Weights of a small sound classifier.
Model: 1.46M parameters, norm batchnorm, activation leaky_relu, depths [1, 2, 1], rnn lstm.
Training: 1300 steps, batches of 64.
Data: trained on telephone keypad tones over noise or synthetic speech, 39062 training examples, 2.1 epochs.
Rows from block 6, named by matrix and row number. Each number is 128 + 32 x the weight over its row's rms, rounded and kept within 0 to 255. All counts start at 0. Numbers have three digits each. After the name is the row's rms in percent of the matrix's.
# weight_ih_l0_reverse: LSTM input weights, backward direction (gates i, f, g, o stacked) (model.rnn.2.rnn.weight_ih_l0_reverse, 384x192), inputs 96-191
weight_ih_l0_reverse.97 106:156125137113096122108101120146173165143120184122163149098084099105157135079156119107114123164182113136179086131147117089197137114119146149114124131077080118051142063139116110170097158116109141127107144117132115109101132156160085088157117157171157122117161173171128134118119082169096108134
weight_ih_l0_reverse.98 105:109143088144136137219161147079169131158099118135136076162169046097185121113141075150103175118132054135157144098155084112181093154152111169088138107157107120110154139133086163137159123131099181151120119085073095110135086133108095122155104130146153190121174062135150137109121093197135162115
weight_ih_l0_reverse.99 102:174056137137090127132108112151124109116105151109075112090115103127124154152106137076099097088101090092150161120114111186107162120133088109110173061081116156096133134120157107148078184137088108109219191163121105146101074114174178164180172115137103132107132099188102130161177151142156089120
weight_ih_l0_reverse.100 100:139129102086116131076149158094205125192105163126152170104061062134176158122067130168212154156108097097105132122127136129147102115153144109130100120093110139162108131113129095121160150125132129131126178067210151211134117144182127075143114207134174141155176119089125135168160124105189115129
weight_ih_l0_reverse.101 094:137141175106142121142139135082093107134106109096087064155107184159106138110143146112152087151121123124147166101089168214156153160117161119104131140132139158077130144171179127120126120131127116169098190045166137194147111077131128108065113105163095146122131149196115112130107135118076113178
weight_ih_l0_reverse.102 097:144127148134114097126182153126113157083220099154146112114138097147094095180038139102055144116107148064122151116153186113084152193081096156099107158182139131109106125115153086167182145144154080118109138122124122143154146136169096113098142114122118146119082093104086123134136091155182099130
weight_ih_l0_reverse.103 094:131088116122141141126179141114084117100142158146122055102150147116104082087114104099107194173160132102141107152123137102117154201143175119115098158157128150172079073130072117143181116115113123121113166224105148116096074129167206141167063176176144114156147151195157116113117140100104100097
weight_ih_l0_reverse.104 096:141095166105170121088075123169157104151110131101142167131165130145168187116174097140159150137135122157095194139165109073119140116124129144162122137142200131113138141137154185182079136162135063090128135090129160116167136139156138156120103217129150140100147191143132146148160141146155117140
weight_ih_l0_reverse.105 105:119128159109139158171146184120095141133141125133203122104145143116145169125133060135076160134098118155165166128167190115122132099120171074171076114161111090149119096127152147115126159171125119114135121048159147144117135122175156148090123225193108089153089141085168157128142202099084176140
weight_ih_l0_reverse.106 103:144097130115112114124139123141140094090099174158152155129144146118129077131053168129087075091124122090142107143186119089125159137105171135138145146082145174150106163092137130167150115083064109169066200123143150137118062106151079094098186122154097082115172094192135127124143113107124141098
weight_ih_l0_reverse.107 097:081139139152110175111178107160122110160160174183138033142095142137158107110138182104130145115104087131105073141091130147125081178078171151098142191108096137109126107109107085149076126150133098076146167055137152211118087142100146133145090176137175141131138153140125150090152115069107129210
weight_ih_l0_reverse.108 103:142098127122114147141132148173170157091143081100129178132144163166164150166151081158091079099108174074151095126135155184142098182067150167134091098089135174130201125103194154125111172142048105146153124105123113176141096094070122123096149127100191135159133153116136095124128186130160067066
weight_ih_l0_reverse.109 100:103186112145173124116129151077162147094121168121122170143112179087100131135081115091131121156231133138101127100131077122154164122174084132104011078089143160149079142141138161115137143139141108113150179103086122124175139167147146122136116128117130138132106074187127160148126098141114107158
weight_ih_l0_reverse.110 093:055119113117146106159125135186152128134134205128151190154143091118107045049121144134069107119137124160172186096144111173170133060071064117067084074083121129105177146084094117100129165111127118175092172133148158119167113132102139092157098159125105141130084137178030157096127124118069106139
weight_ih_l0_reverse.111 099:091158169105121188085137124131215178126119078110127090095137110137185150126093180200122085151102073104170134152068162127099137133153102112135159162129115124094089179119149152168177103151079140100127173147083116171164122152128156134147097189063156177131114171122123171129128111097125106186
weight_ih_l0_reverse.112 093:134155129081106103095138166154155163158180095099134095139118099088150117142189197202182126069105135072125106119175121135185113157105132151176157148125126064167144092132085122115150093139187051129159111139110115123127134177185139082133108138093096160160156135150143158119185099146130115108
weight_ih_l0_reverse.113 097:146100060129107128102111156072174153123117110127113139105150170102057098138096156120121103182123127126134146127187118194074155061194133167048154098138121156092163151081122113139123107168096136082157146155096120100151139159182093115051066148150108152062079110109078116133115124144110138146
weight_ih_l0_reverse.114 099:117180173125123126059178127142141173100178139196106106168103094072196174109085170169138109166114118114093160122171160139112132131067106102142179163139117155092142131166137101102142130144119108111093127136095086131131184178112113061089124105122105112098088122067141040142112098076117162149
weight_ih_l0_reverse.115 104:114147117157181137175131147156131135058105120107153146107112151117151098136118081140110082126147139127130161179171089139205148137134143099110070162108104139130103148102144121126130144132142102148163097135148136093126141109103145135109151143116152184110059115149144053117110103083117132162
weight_ih_l0_reverse.116 095:139141085192137185153134127131144118158167108103096084093118131158183203149165037150175118160147138161112105183171112126124127138112150086123162120187137154127211105134168118106101100133126187114105122123075172099140174130110137162145119148134112154102121175133085145182167167113108109123
weight_ih_l0_reverse.117 101:112063148063141115156097157143151156120131107129138182158069176117114125144153134157160131057156141106127177140107171110176179146128074143102081119124130133177145104163114113093103096107168154188146092115075142186080152069160208176104072146133181163083156107109100093218089151118195116182
weight_ih_l0_reverse.118 098:127117180118110163112130096152108151177158084097155173112147133145121100125144161112186078125122143202148122166175121079125111122155088169171146079142139135130156091095098149101118077138094093099124134110135059144126097091117124088146111150112132111112166131122108119090092092131159077139
weight_ih_l0_reverse.119 093:128123140166127145109106062151200116113186068173133137098127115149110095152071077127153125110136113145090118159140141141151138139128125219127137105111107163104186144187119142056111117120158126083159115084151126121135129151103122092135095138172099093114126137099132125126169109178185150129
weight_ih_l0_reverse.120 102:118073118131159113121120106148066182121147156107148167093085119088160081107066166112116096116089117145124163118125131101151126137077163100094185086089141162128125101142048098100138166104089122127125076064100082144104111129115183196101132127084086142119133110082179211143060194133136161148
weight_ih_l0_reverse.121 106:186098149156135132122092093166165146150109089124138161142105099164079152121093075129155148151133148161144061152170102087145156169119148065139138144185066157168117125198114058071158130130083152132087180100121136085090157181128213145117163135157139153163168083135151074166123163145117153132
weight_ih_l0_reverse.122 095:130138135123107115144176159119063186132123110156136077118157106100148173141101119127091153151062166112188123137119153167130111117103160179114112146132147084162170134112203139102121065154056135112160133101109081131114147091127129102174146118118154184128137066119121194163183135149165081072
weight_ih_l0_reverse.123 107:170177119168132160145104080134165113141126105167147110140167083145114138185096123144020133165102135102150070177073106139173174165122096199141081102077175093129110131095128071176156126154140131115179144087109170122113089139166149132174132153125126123132113159171116130121111151154131109161
weight_ih_l0_reverse.124 108:167164102154087129113138052102115149136157138143175113113135187144100103057150152141130089118133163043143169178109108142154144102094122136112124094159097125093100112131117117127118162222119101137124117131152163149185170109144150161103146116148139157124195121167114136062111151112111186160
weight_ih_l0_reverse.125 102:157140123163106168124074157141146163153152164130191100188062134143171123137124072122147085129157158120069143126114164121089110101145083131069130069142128084131085088128097115161094129108118130111093151109130047095128123138108105219170112093126106104113132102097129116090173149109102128148
weight_ih_l0_reverse.126 100:129141150104105127071180079169156188127103154123171114093111146060132227092124105200098132169187086135130089160158130092134164129160078087111089125078133155157085097128114079073112160150086132146125113138134117182181103119105065156116128111121138141135191134138147158077116109145111163100
weight_ih_l0_reverse.127 109:091142074119182081136146118130158154108135158165119080127038104116147121149133106148114118126085168208143089125167186104093122150113176122102080094107105182152130156181130121099155159128132169119143137076134182101117156140180063158139112101133133130180128155193095164109114121106080077090
weight_ih_l0_reverse.128 097:170087151167139124111119071100097126156154123101140140097061073137176198119156137182137068087160151175115174105156176091177143121164113162121142136095115161123114107149183086119123124203191178136093136073105080114136173088088100116111148119107128112162084148118116124132084108144154137088
weight_ih_l0_reverse.129 092:102161182109151115089063096123137064204116117114127086095141100147156114098086119176120169127155127144122085062164143100101157132159081174085107107157163104143166122154123141174098110168121098125133112153094166147186115160115162155113097139164100149096105098122141135083128122120049133120
weight_ih_l0_reverse.130 103:122121125141199093156142172157093208192091144146066121101128140154153095149134171089119117129149094136094186165091179087133178135160120087180126108173148159166129155127120020106137124124061131134174121144156078122099094140124112177113148153123108081116143076180145163117162087159137100098
weight_ih_l0_reverse.131 099:070148127136137135145185159092166170159110153074166112137174146127132158135118087147157103141135121101107137140124136071096057092082157152157162111140128098076139155088082071080122091179132092097108118162125120068133139130100132105078069180131152075205171086109096143140120121047152099135
weight_ih_l0_reverse.132 104:112111161126126107149114152108181160138119136144215145190150111126098143150100141190109098151197181151130149107111076107141111113157108183136115115149183116134125146117089089124141191148170120133137127113126118173105166148156121130108130124078178200103150130125094171121143112139151180108
weight_ih_l0_reverse.133 099:073090117169066128147107139099150180099099144097133099141127067111122120107178132145144122086137144142120090203144150152148135118165106151172109101120095081166148086090100115126075158072132150116129118145096125138141158151169187146134123112134123163162126108075145185089107143069136096130
weight_ih_l0_reverse.134 101:164081099094133121149049107099136144108114132196166111114112184128124142117073133091114088117093080196123082138051151166097132124088170152140111142138127103112177143103123133104167140111126150157147047110140096153107169153069199103113187134081179234122155119163193076176110088098126153153
weight_ih_l0_reverse.135 092:131120161153089128059127102112100186077196099109121110148036139102195198117138121157089154180113165080045140134108156120135139169147175158171141150125112061133096127108109124142169146164130160099138169126179116145111164172148107180065100070158088135151174133151127086156185133134124177155
weight_ih_l0_reverse.136 104:111121160102115125107163140136151179066154129097130095108127118060127125077113104110071080164109136152171123104125078147147144109138163136058132106121129153142139135107143096128101113167155106126146114078117125119080181140164062132183109146126083072119178059096106111141097140095136141137
weight_ih_l0_reverse.137 100:181133154108117147202174161147149166138098140148174147095167107102142081132134136163094095162160112166182120144066083111164141133093130155111139128155136088154157124179148133126132081159134132108054105128142156121150180134127121129178120088087097148164114124113121135116115104118155101148
weight_ih_l0_reverse.138 097:164103117150091107132145121181094139159112124101142151119093125135132134156117122130093121119154216196135111145106105066116127135123114069132172169120147143116120170135146166168098114120064098118144137131130169058160066087167147145104068105145195132170128092114100118154121111100104118170
weight_ih_l0_reverse.139 099:104050112148166130141112105127101166152115118147122117097132077116132154078197158145145160137127105092098118066077171138106133069109160079115178175116162069146163143085129093063153099156054106152088110111150120107149140137125052119167076153121133136069103112105131145113093097135148115122
weight_ih_l0_reverse.140 106:158123150163112090149100105161119143167178104164154128114142113120095181082073127059113149168102166109145174079115201145124091094137135146167109178090117137169122188168119112116104163101094077097110133135192109158139163101161099108131127112143063136162141100089172159139147128135045139151
weight_ih_l0_reverse.141 104:153128088124178191146139163079150153102134136105160169139054096085163125067112108104145092080142155106189145155138175186196147139163113100142153162074098069145179157096146100157112173126146135092102180135140077076087164131103124151179177125130160132118098144126146130089155159131091125143
weight_ih_l0_reverse.142 102:147108122148100119089138168168109123135151173171153123153112105114158147096119118099131100093109174131113131136167128180195167051096091147164101141158092117136122150090066124184078125110098099094153081191183084126153143072127157164131172145060144107137118126139122099111102126058072098185
weight_ih_l0_reverse.143 097:116098075124149097137137129141125166171130153191131092149155171124163117108140164118133124123138178078150199176118134102174177118091177141111134119152154123166118143098153112146096156137213125093101108083117120161103080136129172148123122161130145102116152143052125137117146124078126101195
weight_ih_l0_reverse.144 105:144190120152066096102106110139175149097087139123103113095100141150115125172119114138125124147109130161125145156106101119098057136115112170103126152082157144092056173108130099155171146157144169080133134138139150142118128164095132095170173150091173126154206128178128121189137141151165086150
weight_ih_l0_reverse.145 104:105068138111151087155095083145154101161080144143115121084117149142161200111151124123093123117124093142143115085094115125146116119159091127061077133177171157121078166112111126098128111156160219115096072074101151131135189148208078178155175151150118186107167111115129073127137146134102089153
weight_ih_l0_reverse.146 099:110102116102090144141153067138164136193177119109112142110089128142116105161139138100175084171111158167144136089138192145087140118199166168117100135143122166156163102114145154113166157186079131100212133097145155148074135080160129129140141106096074206126103135090121130134129056170197152151
weight_ih_l0_reverse.147 113:107113117117085128105117095175181110196162158126177084090149131113106129161152167169133107155123153094163072132195152134118116076174081165141083082093093171148135114066171108101116176135143105143101035145125097076115071080122124135116107139140155148180128126131095104154162112170112139078
weight_ih_l0_reverse.148 100:153106139191118125090163106101126124157163084219156099138114087088170142113140065180108119176155138121183117118119066142082172135167184086167144116129060089142139150098176177138093135117130080071178115132119170131125136182106113091156135124097147115164123156146094162100157108124147118210
weight_ih_l0_reverse.149 098:121149101098142172157149143185122139052136120120105159156163104119182150098126148097117119142153149161135181142112199135153040142147115156169129134074156160209104105132164157158089149070123119113092083064136137133101139122075175091170115111108123094109195063182104098119115153123130154102
weight_ih_l0_reverse.150 101:137110074151118133136151090147111111188130061129173188087119054173153173152122136136126110189119127163048149131073121136102086071124147080098144159129133161156124097095100144134091128142088157079190168133115105106180120036102153138158178088149107169132164099118148169168124145111079117140
weight_ih_l0_reverse.151 093:073152101166158096114096116118106138161075144119131141123106143121180113182136150129066136083147082155100149119140091120168121106075161112112147141076168115089160101107122103117114168144121058131193082160111077132154165130123137127153050124127079177140134141093074183175161129143126122148
weight_ih_l0_reverse.152 100:096027214154088125136181139176072079150110115146145136109210120104121119112146121157115135150165082158198105123157094060127151117117086083128139079152126133160146133121174153088135164128127095172143144106120145163181126069140124174153182167120170145097144190148167101119112095117088203172
weight_ih_l0_reverse.153 112:114082094176108096171130116157110109088175140171140082133100126133102132138132162116071093134143125099104187133157111108126107155160088121107134122100121160160143123111139079101072169138129091162142175175110099119135237154082122121133120094131114140086142115115097145126125116097123091157
weight_ih_l0_reverse.154 092:139149071125146157166185056153165160105126134115125079095118159139137160106166138110140077143118151061138131141154128116134130073157163108033155100129163106122127079108131089139136109131104173133137134077145143076152168088181167099142100099144187127089145103047145069061082098150153138138
weight_ih_l0_reverse.155 104:137194129199196141092099112144160125168083081112072088143095105088165133172154108127122116114125091171119204165172158141121079170115170092081143123157120038137116131091144111128094171103123117155150097111110164140142137125062165087135123166110148123118070132102124111129118113130166150186
weight_ih_l0_reverse.156 089:178129139164132129129122165197124153107147125087146137131120142095099154172113140115115148121159147100187119126151185109118074145161112137102138156167124154119117150136142176148094104171114165047090097189076088162140140077127165148090160158134111032137132109145062133061149106114155145149
weight_ih_l0_reverse.157 097:113107134103127116134120105158133092156164122109221094141133108051148072096143127181130142127166142173116153123093158193119116117112146192129117108086149110123162095111141091143122076129075094118124137144101142117185117126116131149098110123154085101156102127092157187113154122116096160204
weight_ih_l0_reverse.158 108:106118127135132149121113124126125079157142162084114142076106152118146111142112149115106120121123083102075130095135162187209100129108088078106087171126114121130136157178171132198148100142104182145081170162112118148041104086157133167129154146137116096168100124092147147126054136160101106121
weight_ih_l0_reverse.159 089:085156098125150110106116114152174124134163145143174127173162094143118146175153092106106124101116146136122122072084093166149127134086143112178112159146171166152122137145090093090076119142124186124173124097120096100133169136101209057128085143159140130087168110181210071057159179138151132074
weight_ih_l0_reverse.160 104:106131103170118173141084087104105165146193172136143084091128085158092107132077126114156099127110123114156116120109152085146116154083146118135096187124162124165159183141175105156140152144167098148106126150175078172105141099092152133089125132131126116174180166180149148100048114093139111124
weight_ih_l0_reverse.161 101:122147139145133139104171106111141168125077116131178135111173049097106173099081152154106103198166196128089152145132141090101113183155120209119113079142204104116155158172090162132179112098146123111097168136146069193077142152126118131110124160189163107146108124075134170157150083184102141152